config.toml
train_examples = 195000
bottleneck = "denoising"
downsampling_factor = 8
encoder_mlp_ratio = 4
encoder_moe = "top_k"
encoder_moe_every = 2
latent_channels = 4
decoder_channel_attention = "se"
decoder_blocks_per_level = 2
optimizer = "muon"
momentum = 0.85
adamw_lr_other_params = 0.00081
epochs = 2.0
lr_schedule = "linear"
weight_decay = 0.04
Rows from block 2 of the decoder, named by matrix and row number. Rows with one number belong to one channel. Each number is 128 + 24 x the weight over its row's rms, rounded and kept within 0 to 255. All counts start at 0. Numbers have three digits each. After the name is the row's rms in percent of the matrix's.
# convs0: first 3x3 conv (decoder.mid.2.convs.0.weight, 256x256x3x3), inputs 20-29, a 3x3 kernel for each
# convs1: second 3x3 conv (decoder.mid.2.convs.1.weight, 256x256x3x3, transposed), outputs 20-29, a 3x3 kernel for each
convs0.40 099:152146138123167107129107130095133140161157139144123110137160127150122122139151150184172182131127191204154159134142120076147120158105138119110120110134129115143126138134153132071122113089143166128162152190124146173162130147147129153150143117178164149176125137121103131100
convs0.41 097:103114122114195118076098053129145163141120107125148136122144107108145097133137105174150141110121163166124103119112143121145149130122114137140111107145153145116115082102137109158165122164140148102159176147153119158123139111134147114111142132145145132165145149169104168110
convs0.42 100:116131141084134167118118162108122149102097170149084107109127107124124159147128146163110103138114119119122101135147155141082025149122134152142133135076158076126124158163139089127161168084113134096127107140132099147128136130137144178163125113147149132113163132105154137099
convs0.43 099:131112140118109147108076155131125082130114118114108114108184154145163119137136178119117130086144196114196176133106106071142098078090142148160127138136135143151111121111156090108155103126125094165185108148121081139101128110089133126104153097089092141102133131128156149141
convs0.44 100:128150126107165116108095135119120116125142167147134125111101098105142156114118109125124095127078126133114164141131139114095152130113120119154143110119143137123109126182111111090051130068092096147117123133158158155137131130150110114116076144141096128087117078097162108121
convs0.45 097:118173122125095099147084089143140153131128165127112159111117113186131082129125111139156125135206128054150184095154120082130140117154112126153131132150131128106125169154113142154089123170131146123128129173086134147147136124152109128144167124157126137139098137102125173120
convs0.46 100:137123103143196109154101119109155150155147137109119143137177146120111172137141107140128044140091041200119137180119134137122154136114169105156102133162122150141110158132181110147143105146152143125089183097065146118093132104185147143160103141140111124099146164146116092145
convs0.47 101:112174142122129131119116114114144134132139137112092110137133147070113157117152154117101094138126134164130137106131144131110109143124130118121138157158128146170134126090111108083132108152100135116147098160161138154081090113138125119128100122138131132136127180116121122132
convs0.48 102:136096109132153135133111122151134097105115121148100135118096128142129125118112087121122076133146183144182170102135160125140109094149124153139135150125128126139097091148097157134140156142102143107077119112140135163156149121126110138093147100103137126139156098089141157134
convs0.49 096:127096097146128069174130145130157133120120111118147153117092094138112123121170114149121117125143159118154101125195117120142150129091110124171121128161125146122104101105107129143126124121153145137097096103115128068102133081127144118128123131108145126128147148147124143141
convs0.50 098:123175124170098113082117161139109109076122124129121113102172128144142142148107153126106157090122124165148156146161137071151131071109125139108119138147166069094146132092157122134170129140140121144130116131150122144125127134113115127122139114083151142114132133122150160118
convs0.51 100:138129103127174168149187132144145137123127161134121137107133137148129097120104105162159094155167129132124114093074059123097128111107112081103113108110148140149127099140165130114150131138105152095140118096123148101141131093112126062081121140131121083102099106134177155125
convs0.52 098:113131141133107140132155102111090116091090133120116120130082085126125160129142143164143145131130140168131108097110125144083149108103130104104099063152102083136127124147113107144106088107150122107120124123105136138126145108093124042091118097073080131104078124112102115129
convs0.53 098:132172183134178133149141119160117119127086124141150122126139148105126089102067107081075091175154080162150145111115123145153125135109134159173124122161149084117144106125033140144126148149176092131124138150164128154133126112168125051130125126140147137131145146074138120088
convs0.54 100:100144104133152125113126120127094086143135118095122161133103095129136175144119143117142153087103144109085105125100112160093100168133097143130127097119123126154155112090143176056105145061119125150161125143188143110155153131104162179123111120113125106110095138135113107103
convs0.55 101:172138108175029157126131140150146111134138136131138148160105129129127115122119101093064112047139128117112153138087095143123119158141104106100115133170109105093096106083141155074116112117084155128108147040108124136129172163140149213138091125113116105128175104121141151149
convs0.56 099:146137135110147092145119151123157125160181159134157120102150134148104133184113112161100077095112099119095139094060155118094124172139125130143100127105096104113105120114089114053140096079130147101079135082153140133175115090139130157111180132130114094099045085101095112111
convs0.57 107:113106086175139116146137138123091101118129100137114102119117131142201135135095144100150148146135135130147126119120111108133152121114123130135116142161156137174124149147115128147108144124134136116139127193152152176119156156093138126124136102145142122151120087095108131118
convs0.58 095:137111116120120149120102122123102138084134107116139148139159144127140152140168141073056113091080094118132129144115163140106127133107136131092137163098167180125152123072088118075078135105106114158131136097173154158095132115107099119120118126106127123104161111164127119101
convs0.59 105:120052093157109090120119096120155170179111141178135126135124107115097137162143100130190164040120116074058146099088103116151114091142159124113132131130127150128135121125136087122135055092152174102103129101101127123105130124148140167130121135150150126095134119119123122137
convs0.60 102:132136105151151146151163165120141170149135145156123125106101133136092118083116106207192140117140129103112117123151134169060094105113187141123095172171089131114081147178113137162127112148108107107127129143152061100130133141117133114134173157140081126105110149085104126109
convs0.61 096:153195136131141089099175118131118151127080110105135108189121135103166150120139100084112072114120106131131104099129119136155141126139125103136132083176116138134130099111084112077163181142144177128154060069148097136132167138111143130094162159134150081125099105133149118103
convs0.62 103:116124106151103126122105137123163133137135090107122116140111138132111123124085071094138126070116161106170166148070146114078159112173115145114123111106106158116167146051137080126133143179151122185113121129145140097150124134126176156149135132114148128128140118116134081117
convs0.63 100:130127151138168149085153133145153128155130148161167124133113133085125103087081137141114133158111118118108174129102115111131144082153135106126119124119108138130124140127148099095115098121159134144151120128131135112127116108130144126117109144156112157127139176157110121149
convs0.64 106:142136127089088174135112107166117116124141104102125142114121145125082094119112149163185174069128123152119152090110062095069136200127147097119087133093101126100106109129151141145091130144116071080143161111114122142122090109134135126096107133109125114129095117104116135091
convs0.65 100:101123123160137086131068120113145129156152140143151137107163119128135104145095106122083081108168127096172139100139128168142144136140139101117118121119138119138105129116173140060137133124159087108133147130151129141146095113119163134155127130174109098114145124138124104142
convs0.66 098:138168162134099120179104141139122122101126132114104106143140161135119094169131116157014062153140137128138124077148173115078129143134111097140103102151111161137121168121161090123153144171137128134135117112144132152153152154119112128126134125126089062158160146120136111162
convs0.67 097:085111140116140134150168119090120127134097096099109112088142155136140126117083110170172210140079057138107034106072113151110160122131157148137192152147129144110142171143086140165071153108039138142093115121120118106116113082115128108099124117101143092139124159171104145151
convs0.68 098:142079130151170138092096129124134089135152144130128136113199135143168110105154133109091120096083112108113122078135099126200151140126108111131097115210155148124124124157144105214134134160123138125185091126135120127145127099094146163138117144158139149128130146095119120105
convs0.69 102:142144097119119145084086106140135108149091097107198128147105138131117157131144117137132103086074142103104153116118124154198130111110123125124120117095105126103126119143160185132163101121126080112138114101161095059175105090137145199095132140130103121135112170123123092109
convs0.70 100:113082133127130168119112190104086145137123099115121135134155126138128117104113120133142138132141120147078034129126122127128105133170152118082111118150146129064116149117123092146120170114064126134101119206136166099158161140128171178117131162179135113124121136128124157144
convs0.71 097:127132088121137124099138143128140149148161105097180124136108128116127146150096130145156119148133178129103150115099110112168128138097137118121101112095096129093099137090132116049137048082146112142121134159157135116143138111138128119138125123133094104125147137143157120127
convs0.72 099:134156118136112152115111146125129123108147103104145115095137125146182146121090132174196145152059130149107106139151139128216163117107102120143109130143123121128119174135137203162127149175096109117140140087118106106137135128103123128148108188133115156123160209168122129157
convs0.73 098:135131126146169139105125105115146113141089096159179137100127100174176179129157137171100105140092054108097118103117127142173135143154131123115136095061127129132152154105144116148124137134137135111091156175131149114072142121126149098161099108138163107138120110141118112132
convs0.74 103:142130190127135139079102125099120123122133168111106092155161175115106116105098149070108129124082063159171136155164117102145170128111125112132133146120139107133119132122133126130061147139110117059134127127123126148091149112156112113138131090088115098137084139129117142108
convs0.75 098:105118125054133142129126126121076117107167190153161167108134116108158127152101121093121097136042119147123121132147111088133090077123072146091107144099166158148135113103109117138132135149114169141171093157145162146108120126183108117150160118125121107121157127128131117131
convs0.76 101:119124113122103149106108109129139136153160157170112120116126125137148112132114098125136118083112096090106133111113091087123139124131088109136162122079140133085107133118145104102109055114125146117134165031120094095171129132139123134145156151104120144118176070151125112133
convs0.77 102:110128115115105102122175100098125129136098142131175135122177125108151077132107107125103117119071063160052106155131115106025180155095116103112137086094136097129129123098153166122081090126120139154147110159059114084122134106130115133182105167164154118148129092149162066080
convs0.78 102:120135115122119104121170159154124174143169133133100115174155105153127098147114126085132165134145106128139130144126103129079090088110123111134103145119114114085069105124138109133131131163121116121151112116108124151143170151148159148141161125123092121151100122109114158152
convs0.79 102:111138121113141135135087128161131125085133143124122138136102121145128117155105108131112139140048065167055000106125167098152116099141147127152111152108114113163099133119102138152136156133128107115105111147161143058096095128110121177078126159171150157151154145147170141152
convs0.80 099:126117130112109129133156148116152149118137131137144146133136141109136122109140189177167102133149147114146110130127094122129089103144121143134131164123133116127128122206064132140077123118132125121166162148141120148084142115132122135137160125142116117111104099084133129114
convs0.81 100:090110132170069124132171120095102091131145131133147135139128140159079141141141116116129116124116114142171124148127134157170131135147096131129135124134123133137156161114104129146116124140096134133138130103174134147112107140097147107148117101155105146148148139119122138109
convs0.82 100:096104125094218137130062119119151105151142120118120133162103131159156181134115119130081176089055203113114156145106098134145105123121132100070120104000085125122134122043115141119097152132136125104093145135156114137124106156124153158128125121128125105152161059133138129139
convs0.83 099:157131139115138118153120121134127118118101124107111127147138122133107126094111122078123146032106130086120174132155095162112134103115161151130136137123103132117120113138124132119130180181092116117169108136142160111115138126115113153159187154144104133158099191113162144094
convs0.84 103:130137126124249090158156122140131123084121180115170142104159157149172119142130091147119157123133111130168119119140146119133090140124140132119117120124116116142135125164137083118114161124161170101159122154149101140108117101070086100165107110107155125113108167098107142113
convs0.85 101:116089109151107105138099102138129106111154135123141120106064102109132114141114095132100130129195135129119134109156152119086149124102125166081124167166107150128135141092152170187139151155140136137106086229097086204099134096127110139154125141131152094078132138107153115130
convs0.86 100:104066164132070106137104167171164103104136141101098106075148139112167156119136082190047180149110132113112150103166186116131155143102133105027055119060126114113107130097142131106134112097093128096090137098135135112145117168157140147156115108114132109142155102119167116135
convs0.87 097:150118159142161163125126152072090108136153076106129141141130145129183141147185150120124083073089093112101140132161114137107124125108125122114102138128097184125164097135102084118106088110113133100123155139144092130127093104113123103121110111132119151138141099102148106151
convs0.88 099:120156139109173135088105120100128120108140129091088119107137146063131134104094098152102114101111124147132098100162159128111122205108148133152127175158133151181164071070178082116162086136109115131136122133154069094088132141116118075138134131120120134112139157141136126129
convs0.89 103:110139121144182148128040117135115128115161124146125170103121139143125118122132128094074076105077087119160112163108137080121139120109121144156134110123168153087119161150144123051135061055113115121127152139093105135123122149139114102101105093104119139110121089088115153137
convs0.90 100:118125113111128115108184141135141149140129150155163181131161136164146124131122139087053108099143082134138187134140127124142160164110132096069133079093129100146118167177083139148127099164132125110114157128123068133133128129168139135143147115103125056086083118135112157062
convs0.91 098:126111117150146136095122113120135120134104135129140152168198146119160118092079103164080095139123145153197123131170122114146143101102109146153149152126156145132138166154109088105139162154121133134121106129125140176127129107113110061110141098108133154138145132141153136112
convs0.92 102:108093120119073128116129134104090096147128148150137134127116111140088125134131101080073151077148139195131158111148094096133121109036112113154140143164180136144114119112129119120112077108120125132137112083147121154133154133091150121129131104150142108121108133102123128114
convs0.93 101:119109117103111142124213091160155101087175132147096120129118108113092093127173127168146172114095127128059097112176143126103130155092134162151144126127120130146109114129081112160135167092106125115096134139095118103098113130104124118123152164197111179122111143109141168123
convs0.94 106:102092140050102114119142122121119106090131113091117115105083088136111154107134097171127126101096178084078130112140142139146132143128125121108116140139130177123076138113107157163143160223132115133138121130116073114171093147111153129114140197130137114143139160135146181162
convs0.95 096:120102129150081140142121100122119114128107106137141133095147147125104110131112119081183158093088192131167180103107120142146156063148095138099088133119091133141098079116146125121146099210156104112145079103119144107143138100111149137120148136084141115129192134163153090103
convs0.96 099:110135163043122158149075106161152119130140150105109146166149142123142135161128146110107108119083111058132136158118111140115150122167143138140135121161151128136117094092144114181125087118121108136134096158071091104115106116082089121128104107100129109095122191113092088166
convs0.97 098:093110164124155125150131155128094144121132116094135118077128114145191142129113097076031089158011083145150135131106147111155119112126120120124113143119102151131119118163099120162124157088128119092139119073131098086121162178146129120092108179155155143134159186181129128176
convs0.98 104:125143122105126152110146144120129115104173104114121108124142142157151140110093113156150119153000108138145076121129139109145170124164176086092135102013107125090102107120148098018122143080120121144163129142095155123138138157130125138166121141132144136135138123149145100118
convs0.99 101:130114149088134103100120115129109136108097124107133122149112142131111132114126107082160124135114135144112082104149102120083142141115144133118169116155127062111106151144120162165181129139115128113139132166080160148138145147106113092136105134119094098133154100104124167104
convs0.100 101:133118125144081170132148134128123125125132102160117130100106077098137101119129117101150152144114113115111111123158137129145156124171133133121100088111129137120136131106090113153112075082179131159097136209182119106115134147159141086093142135146125106116109161162123117142
convs0.101 099:092094115122164152127083129118136147130121103125098144096113123136122166108153188057129119121184195127152163151145112115211177149136137135118128130157162183155146175097140092163076101080136158153153149107094100126102139136148131092117160145136101168151154207156118135177
convs0.102 105:119141128149179106159162136110107109083095084107084112091109118124114115141133101099160113160171175175173128117162151146143111141099137099102122128147133105134114125100147124132152155177105135186119141170150161144092115099132120088099132151120097091092128151125148125095
convs0.103 098:170133123227108103099071094146167151113131119139129133144148091109141119123099124117107060058129100118078146090114114152135129120142149136125152139154128153145115119118119121142133142176096118143115116167090141112118126151111128140116169136121119113098140183167149150112
convs0.104 105:161141136118129126112175111112133151119080097111130138139077133118131133123105127147075080141178189158157144127129154095129133140156116122164116144188146125174130125126112131152095116126084090147088136148054113145104129170178108018125111132121146136113163157164118129136
convs0.105 099:121132085149144140146152143117164131119141116133141136128152153153144195148149194109181129175189107129093121151128102153128130096112112109110159120144121128159163126103104049006126160080136137124121143112147145165133120110128116077134147124127150123120129111132136113153
convs0.106 098:115132107136128076076127107131118122138103090106150155136149109174123086132179131153141118142148148173159096141134143113142110134097098140126137141127113113171098098145157060164132088116202143108125118148090069166094115131139110079159085113136114103146134114097109117114
convs0.107 099:169112129133075156162100081096156134140173125123177152116124150129157120131139138094117134073117125146137164148127130114073081044085119164110130151136114174124150121152148134102146092138160125099144085067081131083153141176106170132109116115077140158110203104139147105121
convs0.108 100:143142133153122108134084133133164157129126144120121110078162142107113156116129156095094144141117152116098138113187166099073111144112154151144136106198105153128139107064144098132170096107128102132112113101133150089139125131135114106105096122099111176123114150147126115140
convs0.109 100:122121109090088155113144143121121119133116142127122109119112082115156130105104097002089114143102153147185177188135139161096151128110136115112114173145130110122123150081092116134050118133154078081094144137114101101138143136122085140147139120143131117110110113118130140121
convs0.110 101:129120118053126145130155123103124102138103152075160121121128160115155151096109127108131158122064072167096153141148132127156117137130109136116114144123167135104130189086152150158138105104111145148110175195179155135118134084116119121145142122114172118116167141121131125119
convs0.111 107:115125114100124114148158162151116138108157120109139135144079138078100142111131133069109123142121150097109143166117131110120126146108106150180139146099155128111112112137120174167223100146129118081127113079136133119128145114156133144095075141103134160145111133161127126107
convs1.40 095:160162121104156172130077147114100123158111174144115146157101141076117086159109097151088146093128135102104108134112098117113113174128112101147128112127168089104115061113146134124121106143107122129142116074091141080122146119143139128126092127168123133119161096097134123120
convs1.41 110:139145134094108114151143175144098138130124153128134129117134115112131107117125137148129137153141142115133076110146145143097160136070114104133096105154141143126141119117133147122098099129130137135122126100093153122116096107142119116119075135138094155143137133127129120154
convs1.42 091:120173155086105082115116073136113117119133087110161125106129106107163150108124142126099124122092167121140131148091115156121136191152128092101106099102076100107143110142140135119099113101133134078118138101094119124115134107139075073091136126144121105141101109107156144152
convs1.43 092:162125131145171144123139137115089083109083110144097089127110112169146124146133120110122128122132155124118127123138149159171145150116159129066121148109156170118135083139138129137143134143139089126106163137129146110133138137135203169114150112137112114086150102082108117162
convs1.44 093:101102136137136085085127091131164099124153170148162117149124150095084136149137111104154110167128122138126140138124126159138091137141118128060074136120130183125131142139079090164133135094100109144116103137138131168147131128106122110125149155145136157152133184151100149127
convs1.45 098:147152130160149121069124124138160160125152157073107128141144135152189161133165177124097153122102162083126126120101138127155151099145138143135119137140121157141090130131113119088145118140113075159132122112129086109121122122095132107093141154147135140140116112150146129119
convs1.46 095:082101074122138105093100127142131131116114120119108157155106100115134108117139135132120104119151105128137156131162109115107169147115107152122166143143154150128133129055175160075127137089130123116118132148148139146134122146133121118117105089144118120107113130077107133128
convs1.47 090:090122168138130189137113101132094090120110128105159153108086110105165158149153138102114083148172116152139134149092101137124166115120116182133149167117146122111102132115154140155082168141066106132102155098115108100165161101128088121123166169154134117076124144116125150107
convs1.48 094:138100157157129144116133097101096124134129112101124105122133107116108124110135159095112095150132135173150123104128152148125109103124118115154086122118111115129131135077124097096138098135117135124114119124114133083129144142129125101148089097088119126148121132068105111137
convs1.49 092:136133136161179165117168161147119096169148149130123151131107146127121136152177123085135107123147153130123132118133164109063117067081142096104106107087084137140128140107139114129135144118122132141157158153155126130148140144117091122159160126112107129125135134164068092164
convs1.50 094:090131114118125144148138127114127117094078105143156127117136153145137082110091107102162095111184195125144130067106108115084148122101117100096109117124122142130108121069137101129113125152110113148132128095153119099122152102137112142153143183120125160119149111116111129133
convs1.51 096:133131119113118119124164091096100122133145137118169160164177139155136120123160141174122130142086133139127104121123156112071130149126148109135161150131145120106126102105120123119153125102134098115169117128103120091137140180152142132128120129126141126138143131123128160146
convs1.52 090:156157133132163139124133145167151133146124127104103142134111143087105092150119130108118120120106111097133103106170149128136150113118108135097097188145147144122106125110130103080118096112139125136110126171169144147162194135134126123114155087092140140144107138150138131134
convs1.53 108:124128116124128087148117131151101139133103129138098126141147167143148158131127141085077135110122106161138120171123140170145124117104128130116108137138135134089114159128133141124169140164141116129114135101117127102109140151125147108113123119118135152163072133142100077133
convs1.54 096:126134142102112093078095161124096117110083102113061114086158131125144150133114148136075111116125127100122146146168086150161132150110118163128090117111106135169141158103166129049079123124188122127120117156117088103117132147124136120137121136123118109120129116119125139105
convs1.55 106:106105121155179125133141137145109117113112170141162115157112139143112124145080146118148125083214135095157140111092115124114126156120109159114133115118098118114087194125144092085113113164144107115129096133159098123180116107099101139161142098138144071102111110171127108137
convs1.56 095:123096140103111120078128086131114093132109106095136126133126163101136123107128155112133117081125114109152119144127083145135145154172118113149150137117138145103148133092138171141096130140148156118116119125087114123118141143133122115097094100117103123166126097106127142130
convs1.57 104:184131113136187150124159184125119151156132121124133167135149118138062081117112103139117145161145134123092084116151160131102147122078108103088090138122121146126110104146166102150183131143108134126125160144095134150130108132098127142136129118149144105110062102184126142123
convs1.58 091:130103137140108145106127097105108110098141151091103134130136137120065111122150136116088142098137163139100143135124085119124087146139165163091144173114105159088145091102160131196155127125090150117107137100121104123143096106141134110096084132123134107146123144089088145151
convs1.59 101:149141088119157126088164199091138111112143108141165093128139138131116122125153123167175135146163168134090125129139147138171146129157144109132132133110160111104118131163133160148132142102091158167179143092127153162147145155130103109100115159124141126114133108135115117137
convs1.60 104:112139125112133139157102114146171141132134143147143157118153136128123184129121133121150154149129105147104095097121134102123128119130145133113128137122112223213163132155127115134130122116105154127135118139146118149145118114136131131118144124169155135132138126121137115136
convs1.61 091:173149186109117111121080101175162150101168136114118076075074142103082111156178144146171139083080143137155136128118096103136105169142142085089145123158157105138145104109103107155131138138156100118160093088134097091143095103118135133116101103118121171169131159134126153138
convs1.62 109:113115170114146130182128110113091090110090109114093113136167141121098156112133131128133108135151148134116136155148122134129094168125132100123141110147145133141122157111117135151142135157115150128122152127135112113173105124139113168138141140113135119106141157095125117166
convs1.63 105:101116166109133150170139134150154124146109145157141149128161117109181142120145118104173114137151105125161144155174152155156127186122135109115123083105134103137118126112144137104071109112128136147112145131157122091127110128112130143133121128105135110115136119088166113087
convs1.64 125:108137143117121096164150167135122131126158135111153182129148099106146143155138187094158153108160145112166130162149130145115130153138129149147110154139114137167147180119100125102119133102088130106139097150127136154154123134089085102160149138117175143127134131100120101085
convs1.65 102:113119146143093157121172139166119116185096164160142180087129110064095128126097131150067119119095148138148090136124191150159126115114119122111110078095096144126127104146121121109161125112125109130108162127106145088136175156150149161126134169133134147149128122158122159151
convs1.66 091:078101093109096110146133122131103119123119143101118146161165138145126147164155123124130076145154144121141104105119105140142124117124137121138120077105152114093089135106088131122132137105111109113122132155142112091117098099163102176132133166150131093108117131161116084135
convs1.67 102:171112089112099145119152106160096133145130108131088089158159104136130098096134140163117114138135134117117099114084091144148136104152157133118091084123185112116120177155089120123130140141115097138139158102109146136155102133124134122124124096097105135131049107171130093122
convs1.68 104:125120153089154165104090149124133131103081104104099117122159128116134149151099143108148092138088079106141112114097137112168153121148141135088103105132132132117140146152075124169068122096121158102098129114126145148118154113112159117119137147146083093085132155169106107157
convs1.69 123:115124160194118146148109130130125137159142108150138158134124107109145124141107083124119107097193110137117139123194134144102124133117114111123155134096152150117144152120127118069123100118155111119136087155098115086113101154122117119102132106157135129173121139155135115107
convs1.70 096:139109065085090106118139114141114147134140177125134100117170158133084107105145152133115133086129137145150111119112115066128124149147169138138087134146192132109186116120156144155178128138148104128116115155132096139144106065132117122083102148161097082207084126164086139120
convs1.71 107:136133121116104154098130090129158148090113111092157127139153138125142155134138121132132103074131149114063146138121116157096131145135098128126150145115131110133125105158148161194081133139143135134115116098089137100110167121112142115112118132119115133136151156123116186128
convs1.72 092:097200114101132140124120070087095139118121100144091114145155139102116104110172143136129123107078101124078126117090130136122125168168083157142160129066122138155128133116099139171094165127100130122128145102109147136145149091134140153135126116165101165127089112132132139105
convs1.73 090:129144131116184145077125138177126107129140111118119092159122154121073125144099145146125116124148174109149087101102120089097122115115098171096151152133115138136179104152135145134154155091108135142164118115102135122119106115110103159108132149129128171149095177143109139171
convs1.74 110:153111125107113146172130134166108086182144165132154118167135110143070118129109118139144104154149148155134136161128124154092103144123083153101139133101100149109137154163078138101132164132151139097107136112149163157127167136088143120127147134094205129130111090182128080120
convs1.75 094:139096151127135143153115164149118122146125130126137135179180140192140148203132142098109099095158138129173152149123127117132124155130143103113154081166173130148136126128145087115116117143114134071129086109137074130118151136153143155121130125130125173120133110107114083102
convs1.76 097:139127133125123163084118112144138151101141131109132133164174134143150123117133148125111143135133205122109089152141160112143125109148077108119103114142113135155116139172117119148135111126132116130146122104156132128127101165155138131147115161131152154138072097130112151153
convs1.77 109:135062114128118127120097167099134112180134142171103127139163143136106144133130166180120119128196150090156163077118124091162147148154121106111088141108187104158131089170156111112135143110133146168123097099119118117134115125161074126084133137131155166130156117131133174177
convs1.78 104:136100124145107134150097104110127152120099117122099089127119100097104091105107137116160117131119117115124150115128122113113127215189133119123128117160179124168171153153147141130130112129156146138125112165103117117126081096123114118155075081134117083114107129149126149113
convs1.79 098:110135161108141133077118136131134102102129125141113074103113163122145188151129141116190111118122115147050128142125141156128139132126076145103093125153163120139140170120103144117098157136102122131128128099124127103126130163105127111137160164146142151121125120121124099101
convs1.80 101:164127131139147152103149113133079123136131117122121152122100148097117144116136143132064118133144131118056115130134110136101099128128098112134136150106103150109099103137138159080126149147177133113131087138125130107150143156134130128172136086137117145143122149107127155124
convs1.81 105:111131127112114171102135112093105166109104147131098123119128102086134128127120141110111116111161091100135131147129098143110099148128118130146130154178074144117144112104151151123098161134136136130126110119077109113104139162137161165115135140164123171162120113150100112127
convs1.82 101:102137157074135129116163154112131124163108158139092167135135145131104123126136103110135149121121109125135114140154128147135099109112116096103080124105103171118131085120111154099139182134140095122115092108095116114095105136133156136133145110128140117132126142102190142133
convs1.83 101:171114133135097109144139139115108142158161131134113154140115129143148172126116147105115108112126134113099152137155115161147120123091158096121145157147149169110092156072123145108122118147161117102104100140096126139100142129126142121096121150114119134136153144109118118132
convs1.84 114:136136147118133164071130067131153114139146158114148091131105129109059128128110173148139167157114140141132118150120127138117116122121141154140119187138150165103137109133140148084143120162127142114139115114067098098150111143122146170129115157136123168160154113164096125134
convs1.85 092:130118143117208135097160147131118124137113165131146142133150121120111095119109131140145138094105136166113107156092128122045123173093100079094115100141103157083144128112080121138114126110086116137127110106120111135119130157137090114137171104107122120099122165129130138144
convs1.86 087:132122150096130116099095095127122121085167102076122148138176140089144114143153123150090108088097104090097135135166115126131113132145111098136133113095137171094084116123097140135106116125138136165104118107116162142126141106106115108122157148133131115153123121139162155120
convs1.87 084:133104146143122120100062080150167154161146150109129114141152136133142127090115135139122117110155137090093122124133105152149156138138165126083118133109128127157134112177144082140118125142118123142091129132118068107156075103114108106118144149140151129167125161130112124156
convs1.88 092:134123160107099118155142108117166132132125121168111162130138095120169125121096137094116132099117137131154127122098117096076118120119124134100140157134157097130115154108132140153106117138163113169154145124140132138117118129091128100142095094126147153195111153113157091136
convs1.89 105:142114114115095092091127138110104108128135069178118172142152129123123107126106169167105112137194155145140145103102148145060125127110123097101134121106121147164162118161108151137101140118138144109132085114159111134132137097147196130142127112112136137154115131143148131125
convs1.90 094:119087132139189141119158146124101107124160157107146140139153104121119131146130136096152154148153158115123110122134097123117167134169150139168139146147149136115156148125135131139147120124123124117137129138093126183133120110121116120088120149114104142121155151107137141095
convs1.91 106:139119149166188151154133153124099153137095128127173116156178136097112138109103100125108112115110106131076105113168157080117158130137123090138140105048126112131122120154121134165091150069078121129119147087114127156114110110131093169146140126121158143106111146159119097104
convs1.92 107:149163165132147138158129112146083116155106103144171158151129083140154122146122112133110089102135154178157170168173142143118137123122131098089120106095132122114116141142099112104123162106131078126128081160136154098139151157142091110146179125133093113115130103092118098120
convs1.93 097:158072173189135150149188133135095099162094109162154165111170140161151131123115112106163160087174129102132106163139152146121157161150152104121161116086093116113145143114139132137154114156167132153115120134092115105114124140141144135103120062111135116115154127087127135118
convs1.94 098:141180144180136100152141115118090131115086081124130157169173122140131157176140158100138126111131117089120114115145190136138118146175118056069154107097140096076152125186088137122058170112093103103147108129110104098119120087096150115121163172138103093169134148120115137152
convs1.95 097:141125121120129146114169175143160170124143111122149114106124132096104131115140128127128179116094119133068122119099146058139133096141165130130090168120100160149084089094127129164137131154132136134134161134064147110100173144176143145106133134098119130085162131126135129146
convs1.96 093:140145124121119112116111089116082137112081099100155100131156097094162141094128135147132124119139109091103103137089096100113129123119098142123145134136118106126121118158130114136124084105148136120111129129134133109123123112112139137089108149122081056112103084108182121140
convs1.97 090:108122123116160106131094104126074122132122057126115115135134134087138167142145149130169092111106127120114132130135155124155125179160124116096118148115125152160107126126047138149106142124086123110112114097121142110123138142124097127126120127128067120094101120086107125144
convs1.98 104:105128139108115112142141141125142130131157166154125147118134112114145110137131119083120129093069109120107102110159136112118159126132122126112154122115132097122127112105126119132140130129146118138133116087113134144133114140129110147123144160132112172174127171156132144118
convs1.99 102:106172175127144155140170146124128144152122121163155167113129103132127152153132150133122082111134134174130134130120177188154118166126134091131146128111145141127140104118142090152135131115122124135098118143117115102103148180115143118123137121098145115137127116114138089114
convs1.100 112:076155134102148107165087131120132139098107138096131141142165136148141149128150122091142121115107114152117122138123133086127163121137138104158138127126108135142149139122143154129106110150085116153091121111117111116119134110140143170129120136152160151155100132127118113143
convs1.101 089:110103155115133103144109099111102117179086146138114118102140120144137084130101081124122133083090112087137106106124126139154071127107135113078090142143141142130135096145107126085148138088163135118135107076125092144139149171122201149140113072100138146137172154128131149120
convs1.102 106:136126093156105121151158171124129116162163144137129157166148114167159138138123156129112119128114132109118108109144175133143164124103134164120109121099175153131099131127061106152158117140112080130096147133123143180097156125127145095162129105124156143115141112140142135125
convs1.103 097:086149172067135125098159141133149120140145139098107120117104134142156108127154169126105157157145165156139117099121120143100117127130156149133139103115177137128114106153105118128134140094121138151135145072116097148157100125138129170140153127124099136117121095125079126131
convs1.104 117:141090147091091108145155153123132137134103127133113106111124128131137091146121160115148122119111170194174147158089112136130123146103123098112141159136148140109092138116102103161187121166139133115121171107128180140141129143150109110119078153143088100157093074091130059105
convs1.105 106:132125110140097126152072116099088082123087114112134102103125163108123134123130116139134127122122103085079150106166143117187155141135148088122133095107128140155148116198122118143096139142124155107118152115077113179149124153139154176114131114161149135123111123145109121113
convs1.106 098:116102153159139093120154117111093134163104091115162143143125086129090131172112140128129100103117155123103143113115125126116119142113114155143092147084065089147129093125102145170100119090156108104118177117090120140120133113128097141139141108143083150110135121108129145124
convs1.107 090:057133103109155147079115161138085153112073135113080117139130137103116148123144109108107175148174170116146138120115106113129086154151165089108124187123054146120116114113159140093141093146142131117099157108102133114179140184125153125082134159164131132139122118114143130152
convs1.108 093:078101102074114107120155110123123132193124166119132137123163117151109119098135131122095169111135133125146131122133128122134161117095141123120132109153176076096154150114150110075197137157141195138123156117111124131154145123113148104141148128148152139118120112103164144121
convs1.109 101:118111128134144146174147136137121132114145101145116116134138152175164118136124121115105118100115137109123128075118110089140117161117117103063140115075125118127127120175167124163142132108103135122106145122095132117100081092163087122070141124164174126147102093122153116082
convs1.110 106:169132145091121114120131125148168152116148146146116179146147141139114149102119134130109128163163141151151162114116108146145143166103160125138138115137171157139095128139142120096156127130100127109098116105111114095113112157112126128083150122123164118149115135149137114147
convs1.111 117:104165118118127127114152168148098149113131131069148101109124172143190148153117138153122111150172164103154113096104134113086144146114102163149155113155133109126097050163138120088104134109113145144175122072134115119182121174179081159140109115181096123147094098137090159128